config = dict(
    train_examples=78125,
    pixel_unshuffle=2,
    widths=[96, 192, 384],
    block='basic',
    dropout=0.1,
    lr=0.004,
    beta1=0.9,
    eps=1e-10,
    grad_clip=1.0,
    lr_schedule='cosine_restarts',
)
Rows from block 3 of a small spectrogram enhancement model, named by matrix and row number. Rows with one number belong to one channel. Each number is 500 + 25 x the weight over its row's rms, rounded and kept within 0 to 999. All counts start at 0. Numbers have three digits each.
After each channel's rows are labels from the 100 clips, of 14976, where the channel reaches its highest value: "peak in band" is the frequency band that holds the peak. Only what is clearly more common there than usual is listed. The data: notes from a synthesiser with random patches.
# convs0: first 3x3 conv (model.enc.1.1.convs.0.weight, 192x192x3x3, each kernel summed), inputs 96-191
# convs1: second 3x3 conv (model.enc.1.1.convs.1.weight, 192x192x3x3, transposed, each kernel summed), outputs 96-191

convs0.10:469501514543464429457462507480493501503420528517526539531498455476511469534446455504479501507509526480480498476473446498482496471503460475523501496442473499504457491484512521472496488519517430487504507477461518480477483512498518509488472527526514450524479454505478502477504514519478488484
convs1.10:515466550491536562486542481524512483479586494503485453481529484513502554496556563480519513497506486503511500496516480505487480505485507518533482514509520515484522487478490506488538509505536539524478500489492495543528504483509494521512495493488520517484468541497525507494545488510507517509
peak in band: 4000 to 8000 Hz

convs0.61:458511454456481463458492459500530481503389480494485475488479499515509461467451457507479526542474496481468514479490463432470461478492495512480475538513504485540506468520472493499502494481464451496529500503466496478483480522503485493520463511500456477495496472469530508513486503488510461490
convs1.61:503519539500542514506513511513485519484521508484499506525513480493523539471539538497509463478481498549488508513510540510452505510466484492479516512491488555503485497525482488496485479485517530520498504489495495489554528483512536460528524498497483501543502524521497523517466525491487468440
peak in band: 0 to 250 Hz

convs0.58:498476485535455511497501462478527527489493514474516542506509433486528476504492474493474459450490430545512505499463496499513488480494469490435529487493493506476479507504458488469441515510534484516504479491502505482502516499477493453530509507523437487533530488490473446497490488507492506515
convs1.58:476464521510549498525505523503518474509501470512450440506486535535463510514489521539520517512534538494525483523531493504492489518449480494484501500495553501528479470528564492475536517503440523443473534470490495539513458486504494499514527485475494517434487516476501504476514488533516471523
peak in band: 500 to 1000 Hz

convs0.114:453507488524493467479502515525494495535488506521526541544458488481507488457532456488472527461515501506478498468527489516496536482532482512499506520515514507470533471550523479517525459480479467535483503512481472457484484412509500506493490506531518468451471527494501521479494463506483475477
convs1.114:519483492481474481535466509534472549514533526498534531491524518482516483498514493534491513537532537497511532480472504503535509490510483481510528486500451486515501502489536543483502502512482512492529442494510505542481512514504464511504492510537506535533482464536475481511520517512490546537
peak in band: 250 to 500 Hz

convs0.159:498493473487504532492528493495504520478512451514484498518495483508523522501511496463511515518531461465499501502486524500500478523563476475441515439491478538482453503495485519502474533499507532524490477436480502474485516530514508527525487520549523491531507501491522540500494518480505524511
convs1.159:500496476509520463509502536478504475493517542504521533523471497484469514516505487487494536484470509568513485525512486511459511475487500516542536554515517522492522487521509501497521457508471448514540541523503491502493514462502481498513489496486510492455501525490460506501504473502483484462
peak in band: 0 to 250 Hz

convs0.59:510524460510471479526495533498552548511510487531490533523512507483477519561527471528508517516505520449452524510508468524490486543533525487520505474483491512509488439511498501517484524556486496503467483505506455481477506529511525538481510523528541489520525517502521488511467523502500517477
convs1.59:531501489498484457518474495476436507512545492494499469492526500545507532525511493484510526510520505540531467529504481505533503454486475499477504504532477524464537493493540502463524518486463486526538477469518468501494519516500450463517501480466505503426497513488471530498520491466486478503
peak in band: 250 to 500 Hz

convs0.50:428499541502494498421482496537478510548449480474489499531495426508498504480486480501470522468533509494491454463502484491502534471498480461504449486461518502521537503519490490487480505515459479494490527493438496488502484472508516474501447504510455520502462509529520504479535463457508487480
convs1.50:555439487498519517506514454487475528492535518486508539492495479437532497519527471478460493509489480516562522537520500530513536519539522505499496509483476460481499509465508474525466518469543494484494442534552496470491543499456471506497517521524519488509481486481480480511489528542492511530
peak in band: 0 to 250 Hz

convs0.7:483476502527471511494500488483531529504467504460499549521515452487533479491479481514502471451465450522491487476475481518526497492469460463451540494489485499493507508495470502468462506512522467503503492479492513489501503509467485420533496477485423502518509477490463428500495501467496513510
convs1.7:472474526514541535521530505510513464496508448503442429487488516525495491526507519510535532533535531481501471515525487483535509560471526537469488480501544509521486473514540496496510534499461516456465514495505490535506444505510489531510498498515478512473482536494518485497509496513541479530
peak in band: 250 to 500 Hz

convs0.153:494486495551483526497515494495497536523477525457538552520510473455507489490488492523522464435479453522497495473493488520536521497440472471465539481506490519499495517487468519483460537500550479516491501496496517500502507493480491424490492474471438513523505488498474454487503479460511526520
convs1.153:472482516500547518510537519504485474485516450497412425506477507552487511519513522502521540516511524496499479512512477485502487548484513506489475503492557515484506464520527495498538530492449506454488521476496475542511456489489477539515486509524504514450484532491494508485503491521520476508
peak in band: 4000 to 8000 Hz

convs0.162:506490508529462483526544499495546489511517481520476505508486505502495521550514473492506458463465464541449528488474519490459444500517526509518500459488483484538472424480497490477479474519523502508516517506518491473494496505492483530493484514540543427525531507483514476470499509505539483483
convs1.162:498476482505503500487466493514511502494511516505545477472497506494518485541460487513499532508560529511540481496511472502519512503492511556502503485522518514559459500507541507510528530497539484487480525498475523541469470514526469445500510458498501540492511497496499514506541490491495503550
peak in band: 2000 to 4000 Hz

convs0.16:439516482498470439456487476481506512519406500495535531515488446478507483500442469501468496497498489491459493459480469457467488461489449457481524529481481483512490479497480509474491476497498423508524485482459512477473489534489511494496447546499481469520485445475495512504480506474488480486
convs1.16:506452564498551544492530528516489467486570487485492455529528463492528545486566567485517487510505510503502488500506500493510499516482496535517511495499497513492490489490501481483512506502501526497470508487499503527540494444509517495523501464513509503496475559527520487509507507494494469487
peak in band: 0 to 250 Hz

convs0.8:509510552513512482498492510495497469513467476504496506508455506557512463494458493524522553519469552535477469508504475491513499488455508477515451496511548506525536485526535506511532526476510487504515528487492452527517501471507524480500496505472481495518511499573492488507476488502492492514
convs1.8:519484497480501504500496444507488509487495517503483505470507490428508490482494493495483450499540452476530532498486494518489487478478489506446454503475473508500498512512456457515476501516514522488490464501500415449511499501509466502505511490494487498497484534445508499491528516509506495510
peak in band: 4000 to 8000 Hz

convs0.142:495554464475477512495462426487535546497497508487517529486515445482550475493489463508473455474492482500501500517481526503512478484490444493453529537509495503517513498521449530466492512502502502507496457467497508487471516493458503438529523523515442488545529490465498511515489508516493519488
convs1.142:491460513504522485510508521476528468499482463520445455515501544570474490514483515511539507530517541491495494504562505507525512535504524546528493507501521475512469464510535494491508478497454504475503526527505513532496487491552536525510510511481511479473505527511512501501530486538506465510
peak in band: 250 to 500 Hz; 500 to 1000 Hz

convs0.181:504508514525466518506542509483425495542509506518501511477506480518499473503521518534496508504517499465516496502528516522494500491496527499507482520498501488444558466488504497501503474557521455558495479552515506473494500487501500527490512562491477503526507500508548541497515496547483541503
convs1.181:500479514522525478483500552533491501505502456466503497486461514514483509467447511549537501505489511536523481482483500516507495472459491508466513487520519511484507512492504524519529478504504493469484510529453495531498458477512474441455503433488469470479484475520436460496512467472491506508
peak in band: 1000 to 2000 Hz

convs0.17:450513502487529487440520501477505483504451451528454485505460475520479509494486489489500517492459529490467483469531497484519501508483498490504467546489528498502495481516474501498536497463470483506524545512441471489486474499490511498499485532483469488465489495483499498526484504497499478470
convs1.17:481497509505457498490481482528482535498520517492543526483515510456568500507512510500506506508533487519473531441478518497501517495540483517478525478514464489506484518485493518456468476524482467494489467494488521533489533480492480498545451494528516473559500479529511502521522524485454498530
peak in band: 250 to 500 Hz; 500 to 1000 Hz

convs0.95:512481565524494488491479508500458501493492505497524502512487512482543508515515546473505497504514467450521497497474523517491509507532504529491495509524491498506462497512511479480486444503486464472496504516500520481513490463491459484527497505501542506469501489523495505523500509521507522555
convs1.95:482510453437523467496491502458518527503507474482439450493503472493477497485485439482447480491495536538476467482484491467499454490494468461493495485446521514514474482471499507509522522505471550493499506509497487501474509558511527501507505502480490526503513492450459530513504482489462457502
peak in band: 1000 to 2000 Hz

convs0.169:477480511490529479472452493560547523523505515480508536491485452506478520499520506502456497453483481498491481515515479521506510516479518513477517492511519529498544520500513504542495537490494502501474480497478437500504474527544473474499493439539458514476501519507484510502512484466482552526
convs1.169:484495508511433492521493507517484506521494425509473502492509495516520498491493491479523495523497475496481518493499529510538523516565511499505518476509474471462523515496477489477456491466476455504504511505528532478498501489468518503506500531526491452532523449494506494509494506504531515476
peak in band: 4000 to 8000 Hz

convs0.130:483528479516455457509455482518486553526494449537543536505522511443500516531515511490518505538533521521507516517507500546495516515521488492501531522491512527483463487567516495501555442516502491503487494489507464476478498446504524496489511519509514518504479528502489534525518489494485498516
convs1.130:507550518485480477540488513492508513526549554498518507489511539534514549505540549515525501496499484504484497493493533493512517466476491494474530488526461511487513528497480475464518474509474492502527486458507487520511527522481482511500497487454522511462511496515542470516484517463497496520
peak in band: 1000 to 2000 Hz; 500 to 1000 Hz

convs0.48:509506480513515544507483450511495543496524519450539533474501467442520528487501509495506480463446418507506490522496535513475528503466503498456541479519511523509508510477449477500467501491535509510485487489512511487515509502491432453496518463475451538531514509467470460491510479454526502527
convs1.48:438477541521487449495504490469493465511500460502449492500478501547521492530498497503531508557503500492467498499514453484521511518506470513489483507471496463475473478495511463473484478457439474452505495473497497510499504462501514517527490512488497447460507494534503478484451521514481458490
peak in band: 4000 to 8000 Hz

convs0.93:512509464501520459504466517456521455510497480551504475491501547523489506431449474529517526528467567476510508520486507475511477465467526546514473543513513492561478491537530442518548470460508479483530503488501536501476484515497507522485509476439532509486501491490482478495505517535468460497
convs1.93:511481520501501552441541506525500503467522516482522517464486482494512518498517529464534490475532446478473497481490512465525523515508531530482465506509506516471510504447508539484525529518524528527466505493474482511529538509506521536502492519509492493529504534536540516490504478448495506528
peak in band: 250 to 500 Hz; 500 to 1000 Hz

convs0.78:488468473515491503504522529487513474450509522529458490517470533499444525479504531508496472479475513502487527473483531488462494509482493502519455497508539536511515512499517498515491496489486524494524544475494507492507517491517555513445493540543529510513531530480506477510514500509509499481
convs1.78:468517475505499491488457457488510504514503555523521502469543505540545478524473452480508505502544518472489513540485451525515526474519481509473519502500476511543454492500503478486511464530507482469505461479484556525484452502521454466503484456499524503515489506509501526495505504484471487539
peak in band: 250 to 500 Hz

convs0.106:434516480500473450457470483519522512513434475472544535524482465470496485488451494494467489514528485492473504476498495442470509481497451489495527530495477514524501485502493517474500478485477449518509485493468492470476504517499498522487475523507506490509452468486533521495470503438497476503
convs1.106:536483559501534533507512516470507496500596522513533498491510489502546562494570590487520478509509501513501497519481523541510520494494487464516533502479485525471482527496458501470516502507515527469519485464483519536540469474506497472506523490488526505479510537515494489520532490494482486496
peak in band: 0 to 250 Hz

convs0.164:477507463497501478512471528537543517476532491511478510524486489471498517437505530510461521493477494502475519449488512486516475466546465471530517502534508447510520502516522527525499472498462499457463494452486470509517488527504539514485464462525513489538468475502491485507487502465497483485
convs1.164:506504453451498521486514462476534491460543515519487487472499485547490516501516495456491505503473493504485507521476456557530529503491474465471504507480484544483459472510489437488518499475531508489553491444505510479542520511476477526496510528490506544482499528484460507500511480504525455480
peak in band: 1000 to 2000 Hz; 500 to 1000 Hz

convs0.85:492504491513454456479441516469499455501473490557510493521490507509496459522460435501476525521489557455490512491477471470518480511502513532525462515476517482508469480512523504514503480508517450474528521472489523486441471517471513514502503514524523459531530479494498511505515515563463488488
convs1.85:506470525484528539459537513531488513482556492480511484471512475514482526478527532495526474477512472510486496498506504469491502503470506501516467505500526509492524490447508530476538507527535542548481515497484491515514546496512512502516508508473478520526474537515518506465526463467490488502
peak in band: 250 to 500 Hz; 500 to 1000 Hz

convs0.135:482520524529524479464493516516498509534449491495514501528456482528496469494441482557533544521493561520492459482496460488513500500469465457526463484497551488529528502519545536511547539502509483497500531481458474529494493495520522483496495496494499508523481475540480488485477484498506509510
convs1.135:517475504502487513508513457496475497480525488506475504461533487450521509492526499463499465498527449484509523495491498542512511486506516511469468511485475519473496530494446461504482505507520509497486477500515460462525488496487463516511497495491500487495494534435509506490549502505510506497
peak in band: 4000 to 8000 Hz

convs0.55:485479502481518487476488532539469496548489550503493533549506480463528540506470448514475497493534515463531484479526485518472517474494484530487507537456510496525499493496512493535499446564508466501477480475464501488467500483538527515539497520496522474525527523486478520510491535563456506507
convs1.55:480507504466478522479527498520485518510570480486470452490507494522494529547523518450510560516454538524460522476500486446500462524551523504533458471507504450480526472470505497489498530502488522542555515499502510546514530507505480535524466521506525496510485495487497499495524472538496491495
peak in band: 250 to 500 Hz

convs0.45:491459529477462509520476473482585432460555474505492480487465489505514536562522501456507495496504480475481502503470488527474488491495479503456476512512492513487448470500508489459483512481501492508506506473518485489518507493497474505521507530516503470525534518509525480477498521519495510484
convs1.45:488502490512480477535462509543508510545489516492551489464533531498470472506468482516525508531516527491515520479511506458550521475478495499507503479519454500551505521489523542496518497514490506539518491514508508546444514530495496478473503459474457517531470462509493476513514500470511536467
peak in band: 1000 to 2000 Hz; 500 to 1000 Hz

convs0.111:505528483473498524477526507462465519536464447468487524515479485559469498523484488494504473538453532477498510543481525503509474490489476506520497533475504514540538489506480484455498504475488499479552481494502505513513501481470489472524543513478481460562528451496488476514495465518511469458
convs1.111:453484514517508481500495479496459531536499510513522506496493481482548488479486499514487506489554491508508537494513494489472486493504503514510500485494482504489553488480524492502496456489514509516449489522490519486492513472513497497503507484500499491518474512535562494486459525522446479554
peak in band: 0 to 250 Hz

convs0.39:514498489503497510500484513526517508475497505536502507514442533455430518481471560521497464475505471498510524499511556486506504519469517504500505484546483518497529491532508513544479498496472501490505519485509488494492526518499521509394512521515538500513497530495488462498494523496527511537
convs1.39:493528498503517487501523484491497520524514523476491489485546485550491492465498477509493515513511505483480490522463496543504533477483493487498502517448547497493491494456485509486535505529495504462545497493492523501497473509470476463476494476486476535471452508480482524473531469456467482509
peak in band: 0 to 250 Hz; 250 to 500 Hz

convs0.120:477504513503486496502519473427511507483523480505476480490488485512512494554547512468536472525506517440454514492488512474482470501495499458427501466462515494507516481478488502479495531487509526499518486499510510502486517534485492517513474539490494483501512499513558521483461526514505497496
convs1.120:530501497526500483518507557509489462498487525495510475507502499498501521499493501512500537488516516521509473532521498499475509460513500533506490539536483519483496549512483495483500443518509447517496495535506486473527508457519518469491520482509499466477495510471466494510507503476490466501
peak in band: 250 to 500 Hz; 0 to 250 Hz

convs0.151:507504495509507490514459507522496527488511468520518536494502545457497511534479531514522514535500524487489526517520515518507528504510510496518518501517488509531503450552507500498500462521485503489472499491504505510485488432480463490474518474489514478508492509515490453511463512511559489502
convs1.151:475517493464493481492534488456532502465541501481468503502483463515504543511533512477484512481505470524490489493505503492531501494507506512480493562483509515466522491472504465489514537492499479495543456472498479474542529526492503504509469534499518517447478494474489508501505478476475476509
peak in band: 500 to 1000 Hz; 250 to 500 Hz

convs0.4:498584506511522503487485465503508536517518498495515479452477493538514524494487539516520531508447504490505469515484472510513503493500501478479443525558550479504505539524485537530544511503499533504475464474462467548471476516505500490520522489521456516498510469503477535537477496484493506503
convs1.4:452455519522488482499492469497494491513455477497464506515522454453518458450481458484497440517507478501481535477497512517508521493504491503486480473453477510505518527484465468470441472475498449507511526524537499459500531474455494484509464511505444467543495505495493505490495515511496510482
peak in band: 4000 to 8000 Hz

convs0.28:500487489520524493460511521478513494517488505493480510509488456530474492527507485544501502474490513486503491547535474559505502545473505476489484507471520538491517492462469508522482501489497518526510522517487473505505519544540512484516541549491458507509492519492489461517501511512494531484
convs1.28:491511492536454530496480493552468501518517493487545499459489519459549511502492504475538526524519482535473532464470512459513527482540518538485490470547476492506526523480496520471497501515477486523472484501499509522500488481484486505534469480518494456547501475486538496526507519454495506500
peak in band: 250 to 500 Hz

convs0.9:447534479494484466455460477512491541539426476487549519504479481469488475495447481518501502502520512496471486467466491452498506489511479506506502511508495499529489484521496532489506505520488479506494470484448479495449479516508498504480457492511504492500460459490519550474480486446519468504
convs1.9:519478550506524496525529527469499487491583496513477515516537446518531555495565556486503466488476496513511484532512513545520500503491482468527520534455486525447486497487467498484499508505514493485543522487513505480556512475486496499502519507507520491480503525524465506503516496507502490473
peak in band: 4000 to 8000 Hz

convs0.65:471502516481527497497468503470556454479515490528522496494486513489513539521486536521535510485467499500502474557530484528517528499454499479496459549533521536476534499543505502484518464474495477551520505480493458514513515483510498502541536534518477516502497540524453493503479499508505515512
convs1.65:503498523520488494510462470563506514553487535504548523460517534438524482475479499542529483511533507438497557484469504453498513480494479486495472444506444485530500500508525526472494500530479526512488475494496466504476490504472491503535515457492478480535507459491524473503497532491510536507
peak in band: 4000 to 8000 Hz; 0 to 250 Hz

convs0.101:485471488480499464472475519539495488539488496512493516552499483479544499526474475540465500528499520478516491509526478544492500502454457509493493538440490483531514508513511474505487502487466477524492513480482487458470515488528531490514528541501479467528503530506535475505463546532456520501
convs1.101:518518509512467508510512500521467507518569512505522456450525511506505532516529518444548524523505502541477481476492503474558536486536536528492494477555476505530556521455462512484477488525516489530528478511514528561486499508499490515513471498481495487512484479481496476516531474504495502490
peak in band: 250 to 500 Hz

convs0.132:486525525530472451463492481446535484484463503520514483510489509501547478566472512469510505546497499510494502531498441484461425524496475498499483529483487518514485464507483480501501489497543461543506496485483487465479471546494489516531520567510508493527479508501523537487502503528511500509
convs1.132:501485558530524549500501536570512492499530492479521455484513499480497533472506541506539508504512504529504512473510518499486514499474506529449486503525505541498510552520460509496516490515523523484440504523488513532517513471492537459508519444508463504513482502518506474524508525459496513500
peak in band: 500 to 1000 Hz

convs0.173:496510497476467509492451501545500546498495482482551524474464506475527491501502507499507492459517498493525493476514518507488535496519503530487531487555489486495494509531515512507481442539509519533465462513485505504495497455519468466538489443515501463520521500504497506485480486475526485515
convs1.173:487491516503486462497525508449543514523527499495467529514506468504498515504523502498487478523476507511452520464476482519503481466490466450506536522416489491490526474487490470473506493507482470470542491475504532488473493525459499524507461510474502500464500505509492492478506477534463515500
peak in band: 0 to 250 Hz

convs0.165:430527469487469439462479468509504505524410489479534528499476465482503484486441489509482491498514473487471507470487480454462490465490457480470532544500482491514500484499483520491503488502488431487521469480465506470464500503472509490498453540505476468515477456470507515512472501453482495498
convs1.165:527488584505545539492516521488490472464557504485494465529513460509523554488556580479531497511487511510492483523503527520488492510470495500489518500475492534485476497507468475480492490493501554498484514480494504527565470462516512470515531474488490513488494544533499490505499500497489493476
peak in band: 0 to 250 Hz

convs0.87:514491486541501502470512531520488505501507536485490513527456491470470518522499494502505541492497535505473508499466472472436487542540491490548501431473524493522511513484509522521483523540483543524440518486483504480495503528559520533481517495565560493506491506491496493461481475482508508509
convs1.87:488483463467504507484469460491482495493525521527514521467536501517551491524480461477495499525529484544535490512516466534522526467510477522480513518515459521506488540483484472482511500484516476463519466470487539506497530506517484507525478492500522503502548522473486507520544516470484474511
peak in band: 0 to 250 Hz

convs0.14:495502502528497526516471523544501584529505483467511525528476485496483483490503495540522513485451498485493497504483518470535518509459527499539480441519500546506464485524523530528486583518542473482454513522514458498499518494491495451484498445532499551512531528512485457490482491448536533523
convs1.14:459485526528460487478528488480473507496520460495469511455476461521501521518530502465524509503513454515468482488517495517506545511503521499496491510507505503459551497452511500469471515475487474520498501492496471505510473499449460540486469542510490450493506503489529503450494461494515490483
peak in band: 4000 to 8000 Hz